Rows from block 4 of a small self-supervised image encoder, named by matrix and row number. Rows with one number belong to one neuron. Each number is 500 + 40 x the weight over its row's rms, rounded and kept within 0 to 999. All counts start at 0. Numbers have three digits each. After the name is the row's rms in percent of the matrix's.
After each neuron's rows are labels from the 100 images, of 14848, where the neuron reaches its highest value: "top examples" is what is common among them. Only what is clearly more common there than usual is listed. The data: histories of elementary cellular automata, time running down.
# fc1: MLP up (model.blocks.4.mlp.fc1.weight, 768x384), inputs 0-127
# fc2: MLP down (model.blocks.4.mlp.fc2.weight, 384x768, transposed), outputs 0-127

fc1.738 107:509478534511465556508432497543423478537526508398514509492531495475543520512473520487545414486504526526586393499547516529542442544505536542492471506569478485479491464453556408508476574567517410513500526471484480497431452480513472544471480462491526520499513549551501530475477532464459568472556551485592521496550504427490520520441482517565500553473531505476443496386452518527487513492514
fc2.738 108:439497467492540477525521502527542486532543445550383479439431499455471493504579526448431445513475459552451460497472546494536446539473555551487578474461460531458555493490471497475459544538498594600511479470496546461485548508565458567519480514538495504492460478488502491436504489556520553446523485459501492509476490496448461469601559479525581585542499508472477572586550445514464481507477
top examples: 111 turns on; 010 turns on; large cells; 100 turns on

fc1.710 099:554443570508558519506444466477487446431492466485562498490562501496419521500492559516495550441532507468504479524442560564533437495530524523519488568492532503513550453526491529491520453441479494467496505497495539446519460421458428462472553537413504457504497552529515506521453439504499534544534454479470486532548525423526495514435462481513511554542599552462512463489491520469543463551464
fc2.710 098:438521423464458488618574521569490504585510478477458467475431581528518470456569514540473521477443506531548446494466425499429553534527560466484541549487485480471522528538445490540540511551534485532490495501482421487473476498528513554430523489569517522525524498492517480579580547523477513451486504435553534438432464532493466529521513521491438445514459494485514543525518456493512542460504
top examples: 110 turns on; 011 turns on; 101 turns on; 000 turns on

fc1.446 100:551486511550502505491472518516453502506543475468468490562565549425518522501487588450529496471512532439478563472483486473551437431501558511453519569522485413477498472467527530534452533517518522505526492476509529539514477458527516420480474528540521450483531576408474466552529446523465549526536475505529557502486531527541491472572516526504543508442452457537505486429544466516461503430446
fc2.446 100:515600501402479525523558510465495512455553417502419542497465500477464484562452569527446537479495488585526543457524552494493491509482485541457496452525491557483588515477472490581566483484534508533454471531487554505505454487539510523470456472604434496486502494525483491534487546548506531447572535452554486394438452523504473463423555472524479529490474456549537503506484451439511574554419
top examples: large cells

fc1.257 101:550529503513560536469469528546515570494551461471532529471510511486494505468407447517437478514469489518497510448508545487550531491487519485492558535484550480468436448545545503509478530514546459536551536462577503528461510533605529500525459468501524483486574523594460449502561465485494486531505533454467522529521467544438476508502539505434452470481457526491494451554542509562466529550485
fc2.257 099:446483400524511494482430501514531413483530474525514513567534438529484513538459500517508508511537620547513518524501491450444586534471602461507464521528473533499513471519484474448526537553471452432475532491503453523551488454458555506493519592469491597541504483533519488498469459464489507533508484545474512554518486554619529560496518524512430466504516489545508491388490548488519511432436
top examples: 100 turns on; 001 turns on

fc1.237 094:558507571495467460520495435537519459504445504518569483529537469450484445484563482493526573554505524457467503512515483471536434511521442468486485550454547552501502477580502513572509570474491511515522497495471512464427503471512442522520462504509405488492534498538447473527522435496430444574562491548475457551455616575457560506433441479424515462500419494550490513489481420531511417454486
fc2.237 091:432476533504541470467528418507521605494570485498526556443501515476490527535461448510428462418572525464478499546554448559549520524547464517529549486498521392533491437500544433474601465546448518542498505460487422432416493473515533516418568550513552496467555494496554471473471487456431463550514451430538540562570528477542521505497444453487501491625528547448525495512577524506461463483487
top examples: 010 turns on; large cells; 111 turns on

fc1.716 096:482500485582542470500534533467480497525445455516550463514514490480459547500499522519515494356497563495526501501491588553535500496486568577583452500448554465471464492452536502492479469467516447454515456482487474485503499488461499504502471464439442419490500534512508513534535537512383485436497527509530472521490501513489464494570462486502517504528454560510423439517525552533539520542527
fc2.716 095:494570504520554445486501404502480498486477503455557572559500526395458471443513529520434571494484579517553539554465489448513579434513461458468523524481556480434580552549524478539547564455553481479462497507485489469496479514498526548505453463563550505484490478456535443510458507496529546414481452466474576450496531550547506480527489433456530482460491471459494480525495433469443450432557
top examples: 111 turns on; 011 turns on; 110 turns on

fc1.29 104:533538515481524584545457522434466556462470525461559486476524533527409536561442429596502465564501509532542553477429471525506505473470532514505463425552520467501513506428482432505551444501508494451528476480489505495476527464477505524520484567473552446491490540472486547537564519537496484465508563496578486543470483465496498567494560510531533535474489535450500509448505533528515536497439
fc2.29 104:471471585486523404527494485487415536527509483575501411489437494513568517455499545500467480477479452466490400492570574505506416547558468478484565583464525494482472511495483474461503472500543533484434520456531463464538494447492497485449478455528533521518565447496540530411510546527472440501477528409494469483518526445566450491570527520481570521476497508442439489564415512508515511499521
top examples: 110 turns on

fc1.627 103:470435487520492546466511498513469519489534530464544482454441477554512435471514462494545423503480424537488460519452465531512528546545476477492518543435552433503538447486491503450488443434531443540573426539475468461546470527455458504495498533494545440491494510495487548474464418514438463508511491528615515552515554539493578499503538478535487487499518487470453526574471468535441465480522
fc2.627 105:475556510534526516539454519536499514476516517515469495496550533434493511488515520490438512489501540478593544535517519436466505531446573593526514525522530555461484601503481424477504494486466566476469559493481517510443500515545521492432510489464430501456520450548560449470523492510559589473521458555427494504485489501527506487453565489520540447496504521513518534457524573416542539527569
top examples: 110 turns on; 011 turns on; 111 turns on

fc1.441 093:439481521532447544552450486531505514464448394450517540534544473510433450473497578473539546562577444495474503523472475506484518472427492519490482492496547524476512473462520499560497567486496545522443476466488465544477503536488436526569478504512578502510455458519474478499519490451511506488510449546536489530508476554528391555521518490525528475460496456421530496501489456427499441491542
fc2.441 094:506485419490501488609498453519519568516486477459549514475495488463525465513446506536504530516469446499529544520465496500478531505496565570490503434407509541516539443485596531521488490570484485550522503484506546505444498420499501595449512507484531566537528466538533514440479495460478541489513547487519545495544469485491476506416483468431459557477488508514522597463509485449542523536446
top examples: 111 turns on; 101 turns on

fc1.497 102:412446475524487428554489566514507482487525496537496522551428533554525434481531474509528485527440418487521504441501508525536505499437586510520475521491517505451464512518505530551479521484494526474571563507430488529488490511522500497499512404447471452479484511519418548571555451563477550556466531467500500466493529581522558475468467511499559480482560549461574513515452502532504457541491
fc2.497 103:577528463491509498485528526469420486520531477519516491455535545425474516481455547559504454454542427477493449495468561556425511533521541496559472603533479475529532515463553475486443462462473472553514548595541459464475460495512494492502537561530437475450463468494508542475579515468518486527461494517512561523539526445481536471472427500478528488532507569570562516463401477464550523499453
top examples: 010 turns on; 011 turns on

fc1.559 101:520503559515546469493468461559480575564466522464527370517545459492538478447448420505446482528564503493440466525432490566493464396521526483501536509528452475480432486437480533448431500474482503390478482506485459554462482510495538473480507457497484467442491530544471489476493433503434441510432506563557549558479503456444525484512501582543505486483480525467472430530509525520510484499497
fc2.559 103:519551550473490511496580499461484535503472484492483542573548449520546476473494556515496576511451495474484455513473569403648444466514484505512505453535531504512548506502435520502528513458548496508499507556494551505556501552524433498510512459449502525540507425520427484473429591495548565484508493510481517412503506551438538495460425481519551495495483568427440445514466489426459450500457
top examples: 110 turns on; 011 turns on; 111 turns on; large cells

fc1.226 104:498493538520472483531440538508445537531446569514473459475467485528597545430517541486511467458497501457560545514521413452443487489486574573482501473470472406462474539519474487538472562430511496459470530491469476510568490552564488520585494475552555511526500500514441466506454441519492442480561502462534501488564467529484520512494514519584467555424511537529447522479512494494493493423547
fc2.226 107:455404420418526528483507516505502447472510430541529490507514466459507459572515448455500478503490497551469489456433591528492434508517496489477498509514551473490499487528501559503498539574536534568425490520474483538558565467473530477445480472443470506466472505501428564561497567486541518456494486486542468454513456547428479500580479537511513520509501562484479558547522515512486429526451
top examples: 111 turns on; large cells

fc1.350 098:463484525481511415506468543490494535494518473503489509550477456483490502509498422480581420511476527496512517503499507504552469544516611547587534475467554549465475511548557430521436469472523466499514547522486521487450492538521461439542484549480489492506553472566424532541597484564471471495539519455561505495564479486499539440479423480502520480516477461469545530454505483537439488596469
fc2.350 099:545439446551479431524447512448502542492528452535512482476496542520459492425409511501501512419534419510481491473400560546484495554527534503449453533520444465557446575460476440468430445441457474524478549492548460488472495535498513468486503593454452457462444558526450481445553438481521466523484512508553495511550535503550507474470492530450595537468523541571523546490523516458474451556518
top examples: 010 turns on; large cells; 110 turns on

fc1.428 107:477467534467482573548450487557411611498532532516520410514599565438541511508499447503482445520522545492457469469495523520542441506482637496530401441536502523435460508472476466487462489477494504458484492498552476461484425463508534478544544477511480495494464476520451455538517501516460479533596507552509523525500526490493467507440475574540500534453446454494527540460495544517529536489481
fc2.428 109:503559510533543516406424529494470531511447541492452414557554491491492536497477423496486431522479486485509564465531594496592464525467446515562483490554495493512474476477484443531502489414505592531430525501568499468514505510518542436511479485481440498491380483532448484469487521549425390462505525528500545556412500498458472526510438478549485541462478530515466451570509509508492506448489
top examples: 110 turns on; 011 turns on; 111 turns on; large cells

fc1.535 105:521567550495495501496502450450473490392459456530541499489502543532461514509537538532502553497538534484487519486460511516504446565497501414516493465448504431503525405466524559452466455464454465477510531514533492543574507422460442457443491486454455460501565522502498510495461437505487510474508493512484467513542475479543511557487454531485501524461584468482496447389453551485526490508514
fc2.535 100:491494461483497408558554503550525488607530546498389520454420558523555443441543534523445478502456484540556501509502465434426555582496544524442556524547451527486536532497492459556499516538497512509544506512510457484474508566581486586491531495588563549559462497471499473551496512517489518453495503428489541445447452504499487481519515502442435493465500518497506566479510501545517619438559
top examples: 110 turns on; 011 turns on; 101 turns on; large cells

fc1.427 097:512510619468521498479487475565523544502474564467504545589506465521573450501494539544559504563429478469483491507522440522521484516445540467495498439540591549501457540566463483556549532441478458490573442537462570541476466499528407515538455436512493523505481463518500537570489483481538522571559518515490435447478549558507587416422492500546524472463447490448512528515454478497513474521502
fc2.427 101:493374450504507462513509509477593556502497477535513483477482479505488462502543520579464564470515473454465528535492505488476508505564521563520545423488503463516449475510509567530490530541426490441532469466520388432451489494436519477487446482507540467515524557536518466488500463469465477438502449514557518503585526505565450537577525520549473551528555478527484509454515484470434524546536
top examples: 010 turns on

fc1.564 090:511515512491560558466525456514464531510530591504493476544463509500525477492531463533475505517503496509503452442470504508477468511495510457529496431551518496480423486464475510519488523495516512510517491495425557531452478529542485505501484538521496468536469464496499521505450497464495496566543569581478487567546543527475477545487506463549525470493490451493515513467481516532553554535532
fc2.564 087:516517453526482503448472512473511567452498582443477551505511532491499512496479500475508482513491448505546575542594490588517472523439517519551472481600491461512523491451503421492530511473537512459508496567502500500556471513428472408496455537517431469483478536519517420569491439542482459518521479545554499502438491473525541495449514447552549539428517458525497454473457393576502513493526
top examples: 111 turns on; 110 turns on; 011 turns on

fc1.713 099:520583517536520495544540439484436527470491473542475507607546515501537503484504512544493540495499582494493544444479561461555480504489494502513511559453511524497508470525535506521428468505535472532470485498525466491465496394558491488520596529406444465461533481559522485531529454439477473587531518525440520519624496498490535463470457476475480554501443469490525473476495471511503545583432
fc2.713 092:422495485542544467485580560504562545473595403488475483441506500568455414512449576447436444491467480538561472504590460534457511446499480432484511539510530482460471498464448521451510535481505533472495544527483537447516543547485545440467490528518505478555506551506516480488616483565461496437475521437529461480501540554503501488415510557486466478495472540520510591423471547460486477513531
top examples: 100 turns on; 001 turns on; 011 turns on; rule: rule 126

fc1.635 095:479508533505504421485455474497479539526441466548542472553567506415401549506487601440522494504492494475475516530464512491521546485523512491486533485535505452466436499498505531508578510514545502479423528422478498530411532564405495515509479498501432513472498539513535405531487463504490542577501449510385592522535519519538472520522512457517544483496572509529499531493505512424515485469545
fc2.635 091:535519443482504496540458507534544486449487449512446568535466430505578455479478541495484528500542506517528547517447562457475507541500508518508435492415508473498538420557566522514497496550456467578538442485536549542516498503506513408505457505514514474510533448540505485507439548540517468500447477511526469454513500481496498412453411438473462505491547542480561506527496484541479558457486
top examples: 111 turns on; 101 turns on; large cells

fc1.72 090:531517531577473495562513474538549496480488451525442515499581535545506480484463524511499517558500593479553595526525438543535489507527517525516520424479523492490436473522482506545542528378482498497550445489475496492520535471512521532522475547428492553495458494467525491512473486484530450465459504493419496504478593501494509458442490554498448460464455535533472503522474563511480537509450
fc2.72 081:534474464515520521506511521599494512427496563452541513519518425518437512452524529474506490444453473425484502544480471551459515505429485502520477529568538509484513488504529469484513530569530468511489497416521416443476477506495530451416463529460470513440483521437517534578521485443488472492608478495479407570514484423494575519570508521516542417539469451398494472486547480429544445499571
top examples: 010 turns on

fc1.639 098:476432521442560502477416471518453484585535538529495449512553515542498474535527569508514522454473479492481448519525470532531460487456546537556429526484543546444482472468545524523476475500512426477514500496481492493454537490500459453480515507420451457488525545528496502479512518494515558570495565516512456511522462471448479447500426529497521541490523493458531504493465524538599579508499
fc2.639 092:504535424513515528557522556477516442462497449446541461483483568509480460453452487528507486495520497513461497515428547574521528443560455421582467558449586439533469517500475512469465472471520465448500539531522549513471468566495547424455532489535475536418543482436478523529547506525552549457466518465475503461481540610507524489460522540503541461502504583530541534502513538496508415550504
top examples: 110 turns on; 111 turns on

fc1.310 099:484533550463508439567519467566480604488490540372456469527549582479518496513501509519498483573502562458477612538421424508505540561480554546492503393508472544501500475526513476499496506531480441485485470487494429552510463534526444571525435533488464474500478477507524525501488536490411463420589543461563443483452504507486524502467530527546536566477383515526489581467492412481508479492443
fc2.310 095:557446456518492438511539603505519521502522460468517500488575514483503460521492563509428470535462523496536547576484478530485573556474532546492505509523499557503523501449489455492551540586540517541536576527503484491463550478469493482452525540582528523527452477476577505538502523505551508473438467566503539499486488507502450481460453450471487568512490506483497484492449453417458498541510
top examples: 010 turns on; 111 turns on; 101 turns on